Weights of a small sound classifier: trained on synthesised imitations of 52 everyday sounds, one a clip.
Rows from block 4, named by matrix and row number. Rows with one number belong to one neuron. Each number is 128 + 24 x the weight over its row's rms, rounded and kept within 0 to 255. All counts start at 0. After the name is the row's rms in percent of the matrix's.
# gate: MLP gate (model.blocks.4.mlp.gate.weight, 576x192), inputs 28-55
# fc1: MLP up (model.blocks.4.mlp.fc1.weight, 576x192), inputs 28-55
# fc2: MLP down (model.blocks.4.mlp.fc2.weight, 192x576, transposed), outputs 28-55
gate.184 136 [169 141 127 128 133 130 145 104 115 154 169 116 164 154 128 130 136 108 117 118 132 163 105 101 123  78 152 123]
fc1.184 136 [145 143 116 138 114 159 115 144 143 116 136 161 114 116 126 141 112 131 142 116 119 140  77 163 183 124 107 119]
fc2.184 126 [120 130 134 104  80  93 125 130 168 142 151 114 110 141 113 119  97 112 132 149  95 121  85 128 126 145 128 154]
gate.185 104 [123  98 122 105 115 109 141 138 140 174  94 181 113 118 163  84 130 151 148 107 134 112 104 128 188  69 116 116]
fc1.185 099 [159 139 142 111  71 127 133 133 117 103 117 169 109 115 141 168  98 155 100 157 105  82 145 148 149  54 105 124]
fc2.185 099 [133 130 142 154 101 136 111 110 145 116 120 129 145 138 149 143 176 130 108 106  89  93 149 124 133 145  93 154]
gate.186 065 [166 122  93 147 127 127 107 112 144  84 121 110 115 116  80 144 126 134 110  97  91 145 131 110 116 132 106 125]
fc1.186 070 [109  87 152 126 139 123 152 135 125 160 165 135 157 104 145 146  91 118 141 163 154 118 162 116 110  71 138 127]
fc2.186 067 [ 73 141 140 106 164 146 128 139 150 122 129 140 155 149 155 107 113 149 141 124 126 154 119 128 108 112 118 145]
gate.187 139 [107  92 103 107 103 141  95 128 120 110 120 154 121 121 111  80 110 155 133 116 185 124 111 139 134 119 150 132]
fc1.187 142 [104 160 183 128 120 114 116 119 137 138 128 159 149 121  95 145 160 127 101 124 115 113 132 126  97 129 118 127]
fc2.187 136 [107 173 136 158 136 163 148 109 170 121 130 136 188 130 121 102  97 120 160 152 136 111 133 110 166 140 144 113]
gate.188 151 [108  89 151 151 106 158 133 116 135  97 127 114 139 119 101 150 130 106 112 112 101 166 127 115 118  76 119 127]
fc1.188 143 [131 126 131 138 148 104 122  99 118 150 160 113 140 125 114 138  70 115 141 124 104 123 118 134 129 123 120 117]
fc2.188 143 [150 138 146 129 138 113 137 104 117  98 152 150 128 120 116 105 116 140 144 113 162 137 173 126 108 135  98 103]
gate.189 068 [153 111  84 145 132 154  79 125 124 109 125 107 105 174 116 107 105 110 115 108 133 121 144 128 138 125 128 124]
fc1.189 073 [132 162  76 125 154 141 112 137 101 121  91 139 108 111 148 115 130 119 105 162 129 148 130 155 123  91 133 150]
fc2.189 065 [121 105 127 160  99 175 107  99 151 129 124 166 146 115  84  81  94 154 158 126 144 118 168 116 124 122 167 125]
gate.190 130 [126 147 141 130 140 112 118 134 109  95 137 111 145 106 126  96 101 135 134 108 131 114 150 118 132 130 107 110]
fc1.190 128 [135 136  99 135 116 148 137 108 135 154  95 143 117 143 150 151 155 128 134 140 135 127 112 121 116 139 144 126]
fc2.190 134 [127  84 114 127 127 204 129 159  97 121 125  62 119 139 123 119 157 157 146 169 111 120 111 100 141 131 165 136]
gate.191 139 [130 161 164 134 123  76 140  92 139 133 158 117 110 143 138 136  97  96 125 164 144  96 133 133 146 134 130 116]
fc1.191 144 [157 121 189 118 170 124  98 154 137 126 121 154 153 110 102 121 123 126 127 103 132 122 130 102  81 115 117 170]
fc2.191 138 [150 108 139 111 140 120 116 180 137  77 148 139 113 178 130 125 129 145  96 113 105 139 124  83 136 121 133 117]
gate.192 100 [109 106 115 150 165 159 172 147 144 123 160 114 103 110 119 129 154 119 133 148 120  96 139 140  89 194 159 137]
fc1.192 105 [146 179 116  92 136 136 130 176 122 115  82 126 142 131 159 117 152 127 101 119  96 137  63 107 136 143 134 124]
fc2.192 095 [129  91 100 153 147 140  74 144 131 178 149 146 154 152 111 123 121 132 158 126 102 121  92  98 108 123  90 125]
gate.194 152 [116 138  90 112 106 145 116 166 126 146 131 135 128 118 120 110 119 121 142 109  95 150 128 120 131  72 124 155]
fc1.194 139 [132 133 160 113 109 123 173 103 152  98 156 128 114 134 138 117 105 104 132 101 128 104 121 169 109 152 120 136]
fc2.194 141 [138 133 126 119 125 143 134 150  91 154 136 121 129 133 139 163 152 135 112 107  97 118 105 172 129 112 104 143]
gate.196 116 [ 93  74 122 173 145 134 153 141 107 114 100 144 119 108 155 112 143 181 106 202 144 134 105  77 178 155 104 141]
fc1.196 116 [121 140 140 140 133 117 118 116 110 164 136 129 151 125 123 152 175 112 155  96  88 160 131 143  75 107 117 131]
fc2.196 115 [126 125 141 123 144 113 121 126 106 139 110 147 114 101 143 128 136 127 141 131 146 127 115 118 120 122 149 187]
gate.198 148 [131 101 110 133 128  93  95 108 145 131 165 119 151  69 137 115 163 149  77 166 166 168 123 141 167 135 147 142]
fc1.198 152 [138  99 124 144 146 112 110 131 138 150 151 134 131 145  66 148  90 144 169 130  88 135 111 133 103 130 165 141]
fc2.198 159 [114 163 103 111 104 129 160 171 139  90 134 136 151 146 189 121 169 130 131 162  79 133  70 168 142 163 130 121]
gate.199 108 [ 95 121  96 134 123  76  50 123 109 145 104  99 116 142  88 143 115 143 107 137 121 120 128 130 127 146 138 109]
fc1.199 115 [105  92 112  90 156 122 103 119  81 137 103 111 144 111 122 117 133 159 119 137  98 123 143 128 132 128 145  74]
fc2.199 108 [123 120 152 131 131 122 128 139 121 102  85 103 166 113 145 115 124 139 115 117  93 118 127  99 110 110 154 101]
gate.200 134 [143 145 101  88 151  72 155 191 114 140 117 141 110 108 147 137 116 132 109 122 151 138 169 164 128  99 147 127]
fc1.200 134 [ 85 146 138  68 148 113 136 136 103 147  74 151 154 113 126 101 134 139 135 117 109 158 129 105 115 147 118 131]
fc2.200 138 [ 96 151  94 120 133 133  95 136 110 127 141 159 141  83 127  81 150 150 101  95 115 111 141 154  85 147 120 163]
gate.201 011 [149 173 121 134 139 136  89 118 175 165 135 122 164 100 166 119 125 140 125 109 148 102 153 140 138 113 102 104]
fc1.201 010 [158 160 120 153 125 124  94 109 154 165 139 130 150 129 138 103 111 132 133 113 126  96 164 137 126 112 118  80]
fc2.201 013 [148 136 140 158 134 121 139 107 147 105 126 136 111 135  52 172 159 133 131 127 121 167 178  65 115 148 147 113]
gate.202 159 [156 145 138 144 171 137  98  92  92 152 156 151 102 119 111 138 126 138  55 111 127 165 156 120  94  96 136  75]
fc1.202 152 [159 149 118  87 117 134 108 134 141 121  69 163 115 160 153 151 127 127 141  77 127 100 108 111 151 116 143  84]
fc2.202 154 [154 120 161  99 111 124 108 105 133 151 102 181  98 118 147  98 116 156 121 130 125 121 117 102 126 152  90 131]
gate.203 112 [189 109 116  67  90 143 107 111 222 146 128 138 156 115 161 136 146 173 137 130  87 104 112 127 114  82 109 100]
fc1.203 110 [132 127 124 122 138  75 119 118  98 104 123 139  89 121 173 154 119  82 126 126 111 139 151 137  84 138 174 153]
fc2.203 110 [166 154 134 158 122 134 125 122  87 150 111  96 103 108 153 139 135 146 150 142 101  97 134 160  84 115 124  71]
gate.204 121 [137 111 117 125 168 158 113  97 132 117 184 123 120 131 158 148 164 145 171 125 135  99 144 139 123 139 141 100]
fc1.204 121 [125 172 152  87 165 136 168  94 135 108 166 128 109 127 137 153 123 154 152 180  89 117  98 164 135 128 138  81]
fc2.204 118 [128  92 106  69 136 164 124 120 142  93 164 130 106 128 124 136  80  69 133 123 136 138 131 123 139 121 125 105]
gate.205 027 [137 145 140 139 160 113 104 131 136 133  97 122 111 127 120  82 123  75 182 165 116 135 140 124 174  72 109  96]
fc1.205 027 [141 119 109 144 132 150 139  97  88  92 176 101 124 137 139 164 122 167  76  67 162 103 113  98  72 186 163 156]
fc2.205 031 [ 73  87 154 141 135 113 125  77 102 182 134 143 113 120 140 141 152 154 124 160  95 151 136 152 120 104 116 172]
gate.206 142 [ 93 164 132  61 170  95 106 146 119 142 136 132 121 141  82 152 111 158 153 151 110 138 118 157 177  96 142 108]
fc1.206 139 [165 144 103 127 184 129 143 107 117 102 123 107 114  83  99 109 124 105 108 103 116  99 117 120 124  95 130  81]
fc2.206 139 [146 156  83 105 138 165 130 138  87 152 100 105 151 105 127 127 108 142 106 113 125 126 111 116 124 109 116 130]
gate.207 138 [ 81 118 117  65  76  89  93 109 170 118 166 118 139 149 144 164 114 121 104 151 102 124 130  92 102 111 169 163]
fc1.207 130 [108 139 135 162 127 145 136 128 114 105 104 139  81 100 126 115  96 116 129 145 153 164 140 137 125 131  82 139]
fc2.207 142 [152 123 123 109 120 162  97 139 104 154 156 132 139 148 138 113  93  95 140 164 142  92 101  92 103 111 104 151]
gate.208 131 [104  99 165 130 104 161 128 125 104 177 104 122 175 139 141 147  91 156 140  94 120 133 131 166 137 137 168 154]
fc1.208 128 [115 109 125 133 132 155 141 137 113 161 128 130 111 152 143 159 118 118  90 104 125 108 112 109 134 150 172 130]
fc2.208 125 [109  90 117 135 136 146 111 136 146 142 136 120  95 138 133 110 162 125 160 155 124 134 142  92 136  95  94 144]
gate.209 091 [ 96  94 164 128 134 147 149 181 138 101 148 138 133 121 177 138 125 148 120 166 149 119  70 126 121 110 129 116]
fc1.209 094 [ 90  65 131 193 130 136 145 156 129 104 129 147  90 135 137 124 169 140 134  92 139 114 122 137 137 151 175 113]
fc2.209 099 [100  99 134 123 130 139 113 134 129 117  92 121 111 136  97  91  55 139 107 145 121 139 154  98 161 144 139 134]
gate.210 131 [140 104 125 163 115  98 146 106 116 122  88 152 125 121 103 137 134 140  97 145 173 121 111 148  93 115 132 148]
fc1.210 130 [154 130 133 140 118 119 118 142 148 121 162 158 123 144 109 106 143 133 115 112 127 144 103 145 125 157  85 112]
fc2.210 124 [120 130 148 138 116 140 100 123 109 136  73 131 157 133 131 163 109 118  93 145 127 122  91 140 152 130 102 140]
gate.211 127 [135 129 138 130  98 117 159 102 115 145  99 123 145 117 115 118 122 127  65 126 126 125 152 124 115 107 116 171]
fc1.211 130 [123  86  46 108 158 118 137 120 153 114  94 126 141 140 136 139 134 109 123 133 128 148 149 101  88 125 164 129]
fc2.211 118 [135 119  92 101 116 105 142 153 135 130 136 138 166 144 171 117 129 158 173  83 127 126 118 160 141 140 159 140]
gate.212 122 [156 152 150 124 126  89 113 104 138 184 152 174 169 118 161 123  89 171 135 161 162 160 115 142  81 135 156 120]
fc1.212 126 [108 145 119 125 123 138  81 133 103 131 105 134  88 122 116 104  87  83 154 155 161 120 142  87  82 158 116 145]
fc2.212 120 [133 103 152 136 132 110 158 161 167 145 153 111 148 140 116 148 116 142  81 151 115 128  96 129 142 127 127 132]
gate.213 150 [141 138 159 104 133 123 147 111 126 139 141 148 127 143 132 162 178 115  84 116 117 124 122 102 127 125 124  93]
fc1.213 157 [ 89 128 175 162  77 108 141 118 105 156 160 109 130 148 128 121 121 148 172 149 164 113 148 161 153 130 102 159]
fc2.213 159 [113 130 155 182 147  75 100 120 129 120 142 128 153 134 147 127 131 109 139 120 125 161 118 110 121 121 114 104]
gate.214 124 [126 147 105 128  97 131 135 132 117 133 101 129 136 142 121 132 128 166 104 161 150 115 108 134 123 152 126 172]
fc1.214 138 [125 114 135  84 182 125 103  97 179 127 133 129 149 143 142 134 142 127 133 169 122 173 116 110  97 133 120  77]
fc2.214 131 [ 91  97 116 167 126 100 124  52 112  84 113 144 112 115 143 138 146  93 138 154 199  90  99 148 156 125 117 157]
gate.215 136 [116 142 110 107 125 132 123 104  98 103 103 128 104 182 151 132 137 129 122 157  85 102 152 168 120 105 179 119]
fc1.215 139 [128 126 126 162 105  61 116 158 147 126  99 156 125 126 112 164 131 123 123 122 100 152 115 127 150 129 109  95]
fc2.215 136 [125 139 105 103 139  86 129 108 106 145 107 142 147  88 140 159 126 170 167  84 144 140 140 122 109 126 165 105]
gate.216 009 [ 74 114 137 156  75 171 121  95 112 150 126  99  88 129 111 140 160 130 117 118 130 127 131 128 125  86 123 140]
fc1.216 011 [135 128 114 107 115 126 122 141 107 117 105 151 106 149 139 128 108  60 144  83 120 143  53 148 105 157 122 130]
fc2.216 010 [155 178 119 142 109 151 146 154 121 133 138 140 126 150 133  80 144 132 135 163 145 104 136 151 133 133 157 136]
gate.217 149 [143  96  77 133 203 131 108 122 127 119  91 148 138 113 153 114 168 130 147 108 113 131 139 132 121 112 109 109]
fc1.217 140 [127 179 145 157 103 115 123 122  95 141 176 124 167 166 112 136 108 118 114 138 199 112 195 124 129 112 104 116]
fc2.217 152 [115  99 110 119 118 133 144 107 125 156 128 128 171 144 106 142 100 117 138 154 111 108 155 111 117 120 141 149]
gate.218 105 [174 114 151 187 128 175 141 106 151 145  91 120 110 114  90 115  97 131 108 130 131 121 109 103 125 124  99 122]
fc1.218 100 [157  90 140 127 119 176 130  88 122 120 108 133 134 109 117 103 111 139 125 129  86 113 116 101 150 154  63 131]
fc2.218 110 [109 129 127 126 122 130 130 130 152  72 112 106 138 169  87 111 115 137 124  97 156 111  98 143 175 158 151 150]
gate.219 114 [ 98 166 152 142 158  94 136 128 126 125 117 147 176 134 145 106 154 110  79  79 117  81  88  89 127 150 118 132]
fc1.219 106 [126 129 158 174 127 134 124 130  69 118 136  87 125 142 109 136 117 129 137 112 169 140 150 147 157 129  92 131]
fc2.219 108 [ 94 118 128 132 139 129 159 143 157 107 157 138 156  89 100 140 138 160 124 141 178 150 148 161 129 128 135 142]
gate.220 037 [ 90 132 125 157 142 157 108 129 138 141 181 125  70 117 173 120 138 108 131 123 129 113 142 147 115 147 177 119]
fc1.220 035 [143 144 110  75  96 142 131 150 115 124  53 125 166 145  92 158 148 159 128 109 134 149 119 129 147 110 132 106]
fc2.220 037 [133 144 116 108 104 125  90 118 131 150  81 107 120 116 104 135 110 189 188  93 141 150 106  64 123 145 100 112]
gate.221 157 [137  95 107 160 155 128 137 124 178  90 152 159 148 116 174 154 139 125 119 156 124 113  97 128 127  86 100 144]
fc1.221 150 [107 141 131 142 178 128 112  87 123 116 158 131 102 139 136 107 162  93 126 182 108 123 139 105  83 129 134 156]
fc2.221 167 [159 138 109 153 114 144 104 157 155 119 129 129 134 133 134 159 101 148 107 112 185  99 144 101 129 181 127  88]
gate.222 130 [108 129 146 106 118 131 141 142 144  89  87 135 139 135 129 142  95 129  80 173 174 136 150 161 128 122 148  85]
fc1.222 126 [ 87 136  94 130 179 121 114 167 139  87 181 130 163 134 139 130 128 113 105 128 130 141 129  91 139 128  86 168]
fc2.222 121 [118 147 153 125 127 139 128 120 130 110 135 176 127 136 137 125 142 109 149 129 174 140 149  97 145 115 135 134]
gate.223 138 [137 166 118 168 113 190 136 166 125 132 112 144 116 161 135 155 155 138 170 138 123 115  54 128 161 147 144  97]
fc1.223 129 [134 143  96  62  86 129 124 116 167 123 116 121 105 137 123  74 158 152  83 182  94 100 166 128 128 105 121 119]
fc2.223 139 [132  86 112 115 172 113 156  78 119 122 130 138 153 170  87 122 115 133  89 147 130 132 114 132 150  97 137 142]
gate.224 092 [137 136 125 127  87 124  99 149 114 102  71 113 149 112 110 128 165  96 104  83 124  97 126 166 147 106 127 155]
fc1.224 092 [ 85  67 168 137 135  75 140 144 121 111 142 133 109 108 132 112 179 164 138 163 141  87 137 159 127 162 170 145]
fc2.224 083 [ 79 121  96 156 167 133 172 141 155 122 131 114  94 146 164 140 153 110 109 116 113 136 130 134 121 121 128 108]
gate.226 088 [132 161  98 128 149 107 116  80 122  99  94 133 100  71 109 156 136 120 114 115 112 107  83  87 100 164 113 125]
fc1.226 086 [125 119 150 112 114 146 132 168 158 163 113 165 130 171  99 122 121 157 106 136 163 123 164  99 132 124  95 153]
fc2.226 084 [103 110 148 114 153 204 150 121 144 154 122 156 141 150 106 143 147 123 131 101 143 138 198 114 153 144 116 122]
gate.227 120 [100 133 124 138 133 138 113 138  95 123 133 163 117 109 140 143  97  99 173 179 106 161 207 133 115 103 152  97]
fc1.227 122 [130 102 139 139 139 184 144 161 120 157 132 118 153 126 100  91 181 134 138 114 108 118 118  92 170 115 163 132]
fc2.227 117 [121  87 108 192 116 121 165 159 152 132 164 105 103 169 155 170  91 121 200 121 112  96 125 134  98 134 131 134]
gate.228 111 [112  95 133 158 106 119  77  99 128 138 109 127 152 146 141 131 136 138 115 104 176 121 135 125 133 103 112 103]
fc1.228 112 [127 104  96 194 121 132 166 167 138  94 105 115 125 151  68 116 141 114  97 148 106 129 107 109 145  92 108 159]
fc2.228 119 [ 86 140 127 108 134 163 145 117  86 144 106 140 126 126 182 121 141 121 138 184 124 125  94 178 169  86  99 144]
gate.229 079 [128 129 153 119 124 119 152 110 168 113 146 153 143 135 155 108 155 107 124  90 143 120 172 130 125 168 125 145]
fc1.229 082 [115 116 117 127 137 150 146 157  89 119 107 112 150 155 112 136 151 152 122 131 129 114  73 112  84  71 166 111]
fc2.229 080 [128 133 142 141 138 140 111 127 174  73 118 135 103  89 153 120 106 108 118 127 171 118 154 128 138 148  78 167]
gate.230 113 [140 127 118 129 145 112  94 125 136 133  77 140 118 137 115 121 171 156 132 139 120  71 115 122 162  94 103 150]
fc1.230 120 [141 132 106 148 107 141 114 143 114 148 120 104 135 111 107 114 121 169  86 161 114 118 121 147 125  93 116 127]
fc2.230 130 [126 110 116 158 147 130  78 137 122 137 133 114 119 117 116 153 156 138 133 103 125 116 125  98 109 116 181 166]
gate.231 048 [130 175 151 148 131 152 167 101 111 147 115 139  98 118 112 137 112 156  96 124 160 133 152 140 123 116 105 149]
fc1.231 049 [126 108 104 120 136 131  73 148 143 132  91 106 142 105 147 112 144 109 129 117 117 111 133 153 161 148 140 141]
fc2.231 043 [149 140 133 160  91 109 108 125 148 131 106 118  96 115 136  97 102 126 101 123 114 140  85 127  80 137 128 167]
gate.232 115 [129 112 160 132 141  98 138 140 118 128 123 139  95 176 129 116 157 103 116 130 148 122 161 146 163 157 126 101]
fc1.232 118 [170 115 157 136 138 126 131 104  85 159 143 133 147 127 127 106 138 129  72 159 136 140 121 163 111 113 130 155]
fc2.232 117 [151  84 152 121 166 111  96 110 151 136 132 126 122  96  95 151 127 114 151 107 102  97 136 118 140 106 101 125]
gate.233 077 [107 143 110 103 136 119 138 122 151 172 128 169 101 123 158 138  99 105 124 105  99 136 174 121 113  80 143 137]
fc1.233 070 [131 131  97 119 119 151 165  92  68 146  78 106  88 152 128  82 130 124 166 135 143 119 148 119 156 129 103 161]
fc2.233 074 [103 148 125 123 184 130 152 110 132 150 125  82 104 147 132 179 134 152  91 129 107 146 141 100 111 134 150 150]
gate.234 085 [155  73 149 175 178 161 136 131 145 127 125 121  96 104 112 117 121 125 106 102 151 120 123 114 124 150 121 121]
fc1.234 095 [120 145 156 114 112 184 132 113  88 113 154  88 137 105 116 147 100 165 120 135 134 145  70 145 111  99 113  81]
fc2.234 091 [151  82 157  73 107 150 106 139 130 120 164 116 146 155 120 110 106 116  91 118 114 141  97 145 138 160 136 126]
gate.235 025 [110 103 141 170 131 118 156 124 156 152  84 162 164 103 121 121 131  79 137 149 143 133 108 126  89 113 108 175]
fc1.235 028 [ 81 105 118 116 140 137 128 134 154 120 122 140 109 126 128 169 147 159 130 143 137 130 122 117 146  96 132 147]
fc2.235 030 [ 77 134 152 104 162 105 139 146 121 120  94 127 140 130 113 116 131 158 151 122 131 165  86 144 118 143 106 163]
gate.236 134 [125 124 129  89 107 111 113 130  91 100  99 126 116 131 122 128 115 139 132  78 115  76 131 119 105  88 137 138]
fc1.236 130 [ 85 115 143 137 118 133 159 141 135  73 141 138 125 156 138 163  81 163 141 129 132  91  78 115 109 110 104 118]
fc2.236 139 [148 100 137 150 113 124 154 128 140 120 122 130 156 113  85 137 133 144 146 123 149 136  71 174 120 155 101 129]
gate.238 020 [ 97 100 139 141 141 108 174 141 141 106 197 115 134 142 140 148  80  97 127 157 145 109 126 116 130 122 113 146]
fc1.238 020 [124 103 136 145 122  88 158 122 129  68 176 103 128 142 128 152  54 132 154 146 147 125 143  96 173 115 112 135]
fc2.238 019 [102 155 162 127 128 108 153  79 125 150 110 125 116 133  63 123 131 145 107 130 151 168 161 103 128 112 103 115]
gate.239 160 [105 146  75 107 137 143 139 119 129 127 127 124 163 126 159 116 118 165 115 123 144  81 123 105 158 136 137 151]
fc1.239 140 [110 129 111 124 131 168 127 117 139 118 142 119 145 122 141  80 127 124 138 167 139 111 133 146 110 156 134 179]
fc2.239 144 [152 118 112 171 117 143 137  96 102 121 108 135 157 126 108 108 166 104 184 142  96 121 116 145 109 101 119 128]
gate.240 148 [113 163 113 125  80 141 141 132 146 107 163 151 175 128 119 155 100 148 156 133 149 118 152 146 120 101 103 174]
fc1.240 142 [140 150  87 136  94 134 142  98 152 151 139  98 168 112 161 157 135  98 179 133 145  94 140  86 111 132 158  90]
fc2.240 145 [136 158 125 129 106 146 118 173 147 126  99  70 101 125 109 124 108 153 132 106 121 172 149 121 102 175 122 163]
gate.241 117 [116 107 153  76 106 130 154 126 139 164 132 148 126 131 119 143 168 117 127  99 114 135 126 141 113 170 156 126]
fc1.241 120 [166 127 110  84  84 137 134 121 160  76 120 129 152 108 134 137 115 106 121  99 135 122 178 128  84 128 144 160]
fc2.241 123 [134 108 101 153 134 147 127  81  69 151 101  95 138 125 111 162 168 126 146 109 135  91 132 159 141 143  94 117]
gate.242 103 [100 155 130 147 126 180 102 106 125 148 157 118 124  86 137 146 155 114 118 107 139 114 126 128 135 124 137 159]
fc1.242 111 [141 201  99  98 150 111 136 121 169 135 140  86 168 133 146 117 123 101  96 132 121 124 192 154  88 121 142 137]
fc2.242 111 [140 139 142 127 109 127 114 112 148 109 117 111 128 136 118 140 153 123 128 143  83 100 138 125 171 123 126 102]
gate.243 013 [ 75  93  91 112 137 144 145  93 103 127  99 125 136 121 168 148 176 124 136 133 109 115 106 126 154 134 128 129]
fc1.243 016 [103  89 110 118 112 131 135  82 111 126 132  94 122 139 122 162 153  98 108 167  95 134 110 147 131  89 105 144]
fc2.243 014 [122 134 157 121  94 144 190 128 109 185 104 105 112 139 169 150 144 135 121 141 151  83 109 204 146 176 130 111]
gate.244 030 [115  92 183 116 147 126 157 123 130 142 124 135 108 119 146 108 125 141 117 135 111 130 111  94 115  83 159 136]
fc1.244 035 [101  78 159  86 158 121 126 118 126 149 140 140 140 107 127  91 131 175 129 127 103 137 136 101 173 101 148 104]
fc2.244 034 [123 162 128 114 124 124 151 172 139  75 102 128 154 135 137 174 141 151 154 142 108 157 111 134 124 157 122 130]
gate.245 074 [102  88 117 148 139 144 124 115 175 143 141 167 135 123 127 170 113 126 138 145 108 153 116 141 136 124 169 141]
fc1.245 081 [139 132 166 149 124 135 136 122 100 187 163 126  98 167 141 137 111 148 157 151 211 103 136 101 135 116 141 119]
fc2.245 075 [115 125 121 176 101 147  97 133 156 117 162 110 103 156 153 127 133  85 122 106 124 164 131 124 159 141 122 136]
gate.246 144 [ 90 149 114 123 115 176 153 151 142 170 106 175 157 116 105 108 198 158 123 101 157  96 166 160 155 116 147 142]
fc1.246 140 [181 123 133 111 138  87 172 134 155  95 105 114 117 126 141 135  65 118 188 122 138 138 103 129 113 147 119  98]
fc2.246 142 [129 142 122 162  71 122 131 127  98 125 144  92 134 149 118 104 148 117 144 158 148 146  94 126 112 138 142 114]
gate.248 121 [124 130 142 139  96 158 130 142 107 127 134 143 134 150 111 147 112 112 124 117 110 101 141 164 105  95 156 126]
fc1.248 121 [120 110 127 133  81 147 133 146  99 121 103 162 106 130  76 153 133 125 155 163 132 145 124  99 119 146 134 117]
fc2.248 127 [ 93 164 138 152 136 137 144 135 121 131  96 157 134 131 143 166 140 140 155 111 114 131 147 147 144 117  98 167]
gate.249 149 [181  94 137  96 127 145 116 138  94  81 142 161 129 158 149 119 128 122 166 108 154 153 103 150 150 125 126 133]
fc1.249 142 [134 187  72 123 123 182 119  99 156 120 142 135  93 108 128 123  98 140 115 110  88 129 128 154 119 136 160 132]
fc2.249 137 [ 97 129 164 145 145 116 143  96 145 147 143  98 164 111 120 147 140 102 150 133  93 121 167 120 137 136  97 124]
gate.250 013 [164 158 111 148 120 178 143  53 107  90 130 128 101 147 136 137 114 114 107 124 100 124 100 118 132 103 149 127]
fc1.250 012 [130 194  91 129 122 175 132  95 115 100 106 130 150 135 139 173 108  72 132 136 115 125  80 137 146 106 149 140]
fc2.250 013 [165 103 138 125 101 145 130  98 103 192 119 137 141  83  99 120 152 153 115 135 156 101 122 126 110 126 128 104]
gate.251 109 [117  83  83 117 149 195 132 114 121 136 108 114 126 119 132 166 120  91 134 110  92 130 112 127 114 134 146 155]
fc1.251 119 [132 197 106 120 160  91 126 157 117 110 106 150 146  98 121 139 132 152 134 141 182 107 154 108 132  99 154 121]
fc2.251 110 [126 148 142 118 138 176 132 113  82 164 103 168  96 111 129  87 138 121  91 125 164 106 127 111 126 127  97 118]
gate.252 061 [141 107 123 103 141 102  99 115 148 132 104 128 123  95 138 107 116 167 112 104 128 151 102 132 111 122 169  90]
fc1.252 069 [121  72 148 106 171 142 132 119 143 139 161 125 122 124 148 108 128 156 134 102  97 145 164  85 107 131 118 114]
fc2.252 066 [121 151 154 108 136 117 112 164 148 139 108 112 131 112 157 170  97 116 125 129 111 103 125 156 134 103 142 124]
gate.253 122 [114 104 144  90 132 143 128 121 119 113 142 139 126 147 147 102 120 105 108 124 154 111 122 130 113 156  87 138]
fc1.253 114 [127  96 113 188 127 143  86 121  70 124 167 153 112 160 141  81  91 154 119 147 163 100 130 106 117  97 110 108]
fc2.253 120 [125 122 129 176 126  87 102 157 120 115 118 130 146 113 155 151 113 118 113 172 165 124 111 132  84 163 115 184]
gate.255 062 [ 85 135 129 122 104 111 133 142 139 165 166 143 151 120 121 137 146 128 124 108 124 143 133 135 119 120 125 134]
fc1.255 067 [111 146 138 132 144 105 143 162 131 143 139 140 132 147 134 106 151 120 123 117 141 149 144 126 115 102 108 142]
fc2.255 072 [124  88 121 121 129 133 140 114 126 127 109  86 129 171 152  84 120 109 174 150 129 117 158 147 121 133 134 156]
gate.256 120 [160 159 122 153 123 137 113  66 145 120 139 137  92 144 134 116  90 114 151 111 143 142 136 141  98 123 169 130]
fc1.256 114 [130 102 178 124 108 110 177 130 171 162 126 131 147 108 191 157 111 153 107 144 162 120 109 117 143 134 111 117]
fc2.256 121 [114 109  96 142 173 121 164 171 180 126 143 175  66 139 138 136 132 121 159 149  96 128 148 160 119 155 150 146]
gate.257 115 [166  90 140 123 159 145 147 136 125 179 123 157 191 129 125 103 120 108  71 119 113 132 123 118 115 144 146 163]
fc1.257 127 [170 140 131 118 135 164 152 127 123 153 116 128 128 137 143 131 138  82 128 128 131 143 139 124 106 123 145 129]
fc2.257 124 [151 108 136 118 143 154 142 125 132 128 143 118 156 133 107 159 123  87  76 120  98 109 164 184 127 139 150  78]
gate.259 072 [131 175 141 115 154 186 146 133  99 127  97 160 173 116 147 118 113 116 151 125  92 140 176 146 149 142 174 130]
fc1.259 071 [100 158 143 128 114 134 128 167 126  67 107 153 122 122 132 111 125 145 131 141 139 124 129 146 130 153  87 146]
fc2.259 075 [141 165 149 169 119 128 143 140 149 176 157 141 141 149 148 153 105 148  89  89 123 142 142 153 185 138 143 123]
gate.260 104 [129 154 125 102  77 113 111 152 102 124 139 151  76 108 122 139 137 139 137 126 163 162 176  77 108 139 157 145]
fc1.260 107 [186 129 101 139 123 175 116 134 126 137 130 163 159 159 115 127 173 114 146 124 137  94 192 136 175 105 113 126]
fc2.260 113 [127  87 114 135  78 118 136 138 126 126 173 144 131 141 129 148 121 179 122  87 103 112 107 136 129 117 154 129]
gate.261 114 [138 125 117 181 137 101 164 106 123 118 104  71 103 127 112 123 136  97 122 126 115 179 176 132 123 129 114 155]
fc1.261 110 [148 141 142 123 117 124 112 137 105 133  92 119 175 126 143 167 153 126 146 123 144 155 101 119 121 156  95 108]
fc2.261 106 [110  84 180 140 136 168  90 136  82  85 146 109 118 151 163 105 108 129  84 147 113 130 115 121 112 138 120 145]
gate.262 068 [144 100 144 114 158 111 106 145 156 155 150 120 126 140 116 121 138 113 135 112 129 159 102 120 112 161 169 131]
fc1.262 067 [105 162  99 123 112 154 145 110 150 106  97 120 153 127 147 157 114 178 156 128 119 113 126 138 153 128 110 170]
fc2.262 070 [145 120 117 103 121 114 150 155 126 122 136 131 197 131  76 143 114 154 172  90 111 174 119  99 108 142 123 163]
gate.263 098 [113 132 118 132  88 132 133  69 135 144 107 123 113 136 172 142 115 121  98 159 128 118 119 110 142 100  87 132]
fc1.263 101 [ 89  94 130 115 139 130 114 136 134 129 110 101 152 158 134 104 111 154  99 131 168 138 130 160 110 136 139 118]
fc2.263 100 [163 132 116 132 133 112 144 158 159 110 143 129 112 101 115 121 146 164 106 155 171 113 115 103 139 105 154  91]
gate.264 090 [117 126 134 158 105 105 101 162 103 123  82 117 116 130 155 148 128 114 154  94 161 145 134 131 129 156 127  80]
fc1.264 094 [115 100 124 147 142 126 108  97  75 175 112 146 138 122 126 182  97 158  87 142 132 105 134 130  96 117 147 115]
fc2.264 085 [139 107 197 158 165 133 153 174 140  97 121 128 148 129 131 148 152 200 149 119 107 138 168 129 117 117  93 133]